config = dict(
    model='audio frame classifier',
    dataset='tunes sung on syllables by a formant synthesiser',
    gain_aug_db=10,
    input='log_mel',
    spec_augment=False,
    rnn='lstm',
    bidirectional=True,
    muon_scale='original',
    weight_decay=0.1,
)
Rows from block 2 of a small audio frame classifier, named by matrix and row number. Each number is 128 + 32 x the weight over its row's rms, rounded and kept within 0 to 255. All counts start at 0. Numbers have three digits each.
After each channel's rows are labels from the 100 clips, of 14976, where the channel reaches its highest value: "strongest on" is what is common among them. Only what is clearly more common there than usual is listed. The data: tunes sung on syllables by a formant synthesiser.
# conv: width-5 conv (model.blocks.2.conv.weight, 192x192x5, each kernel summed), inputs 96-191

conv.166:091119090159131163122116132095070106158209152154106160143130049102116114145163164090095119152136145100094148070103147112098115101070134146129103167137125104121168091150133189133123113107143052105165234123150115119155165132202096093123169104125108093146150115127084195108097187144143066130
strongest on: vowel: /u/; pink noise; rumble

conv.90:166150127147137132138179109166096151128112137101150125090141097040094118042077111158142129103143162136134121128100129169127204132127089091108131118097105149127145150120184153132118123131173172159141148138102089115180131122125132128120178104094123169144136194114156124112121096111138101152
strongest on: pink noise

conv.52:175149064159196086143184116091110148150080146103146162127102158094130102173106126164150177088089149181145104126108102111160108170121096152107091131150126113158097053096158135078073119126093091114101149106125078174110139092066156050121103118111194132131082128155151171120110121093127137105
strongest on: reverberation; vowel: /o/

conv.175:046093134100098089098044087173162091172085134170131124192111148099121177092114109095159090144136145095100094230120071122142136145041149082134095090179144142145156139105100147174151124101113066135148110110175142108110160132115134086134149166059134176166119075097101166146102134104112164138
strongest on: mains hum

conv.179:169161155118114117148164109097150168143083134156116116138059114157141101141148108126184185178072112133089118159115140129116115135142146196092125146089038141137123120163117124219153131117134150161150094167079192121115115132142112103165127116181151126104137112153191160125018152126142070094
strongest on: consonant: none

conv.130:185172105098085116127071140168056112151170122143093203151101106116165113088141118135144105128149158144157112056156172132154111117120146130146108085138048137139150099133154080100110131107155125110166119142156041125094140147129125054142154120183160198132151161121138124142096110126065076090
strongest on: pink noise

conv.161:086038196161068099086157150146115109121132134089097169139068089177142118074145126113179133125098113062103087187155154129134096132106141118104163181104127109143162133097176191113135117087141126145127129181090113137053117160150158072120162131195122137140076126143177123134144073145112111094
strongest on: reverberation; vowel: /e/

conv.98:105182135121067155157096147142106137126129114138045149115119129120120255095129172126106143113149117072097176132176134117131112116107084202134142170095134183188135157111120161090134133177089075189163150101143165153105158147129118162138140132215140131104196180138098154119102142145136131096
strongest on: vowel: /o/; white noise; pink noise

conv.45:123153167109174071160179122165136131103138108156104061160167153131100071119124102089140147059089114100104176095152228115119136132134127177128142105153093071112153102093100148100159123155057107117072086187100103128134219125080127154134155131130111105109125129112101191106116094120132062092
strongest on: consonant: /ʃ/; consonant: /t/

conv.147:073156132171063183130084139143111165164164112131092158143101144159142113106129082116125025192071121103176159140112100183167157112099156088133193121131145173091125120121174190086138140132168059127122129150127180108139154137138153065167153117124087120109089161128167180162116136131161102107
strongest on: vowel: /ɑ/

conv.43:128057141209099132069088156125165107125169160115139149112136158152105142128124085080099118151120089093130130038121124124122138114063096103156082112152119145043158132096088106088092154102141132152143113070139098096091145136199130139100135160087127163127108122152103164127068145101150092141
strongest on: consonant: /t/

conv.181:145132136121156149165099097139173119140183152152089139120173096109088160191118176149070101072135107028139124136144203106091169117145121064171117101131095115094156133127133096183129111164125147171076103116131163106168171134056128128138068108167159109137175101096118110126126110133130109159
strongest on: rumble; pink noise

conv.30:145162081099174074114161137096072097126090141125098080086106188145112061142154148142183163130181133170120155198112092146099194101094116148147204102116128132107146087120172101171158112165076115107073108147115134164181148091194104149088119096166162124174120106148117139126158096141130154069
strongest on: vowel: /i/; mains hum; clipping

conv.18:177092098169176090154120104101128199122081151088162114103200116131077120126108192120065122125148118101142180147127140122140098126154134146164141137036178116190105041088095118162107132118127082228113083152117105105101082113148095178127081091129196133150067077113100113097132116156088136144
strongest on: vowel: /ɑ/; clipping

conv.103:118148114096137168149079139127162053121130085143152176097074115141159106151113133133073134048109162153094127094119113143122144131134136163121130162121131112098113091157188077033162097143175155121157117148175154137058097147064108154141131165135150129233156196099129091120164162172174122130
strongest on: pink noise; consonant: /t/; vowel: /u/

conv.65:050139105165151146109110149190149102112131138172115169194064145094149107136116176120166102177135088112062127164152064125138064127131167139121053106115102104117126131132206101108137105202154110114141185156147084162105140134118132199105140133145073136134150125130142112150086023145109137118
strongest on: muffled (low-pass)

conv.187:118126112115042170073204131163161143121121152101151155117124125167117132109099184110122113169135129088130175112129169113112118118148129128120124131081137060107139150164089221185136142103186070173161104163135165136060172136161135088116181117176123141062197102115168147096188199091108146120
strongest on: vowel: /o/; child-like voice; clipping; vowel: /u/

conv.143:106153103173101133123155114131126154120068144112164097116117154069105172102131164158175184096134116163103144151128186111136165121073079145086126076120255183140138093150101106088099138092149135124163111173112154136065172144078132128125092122141143116126153114129120119114108131148107161127
strongest on: vowel: /i/; deep voice; consonant: /l/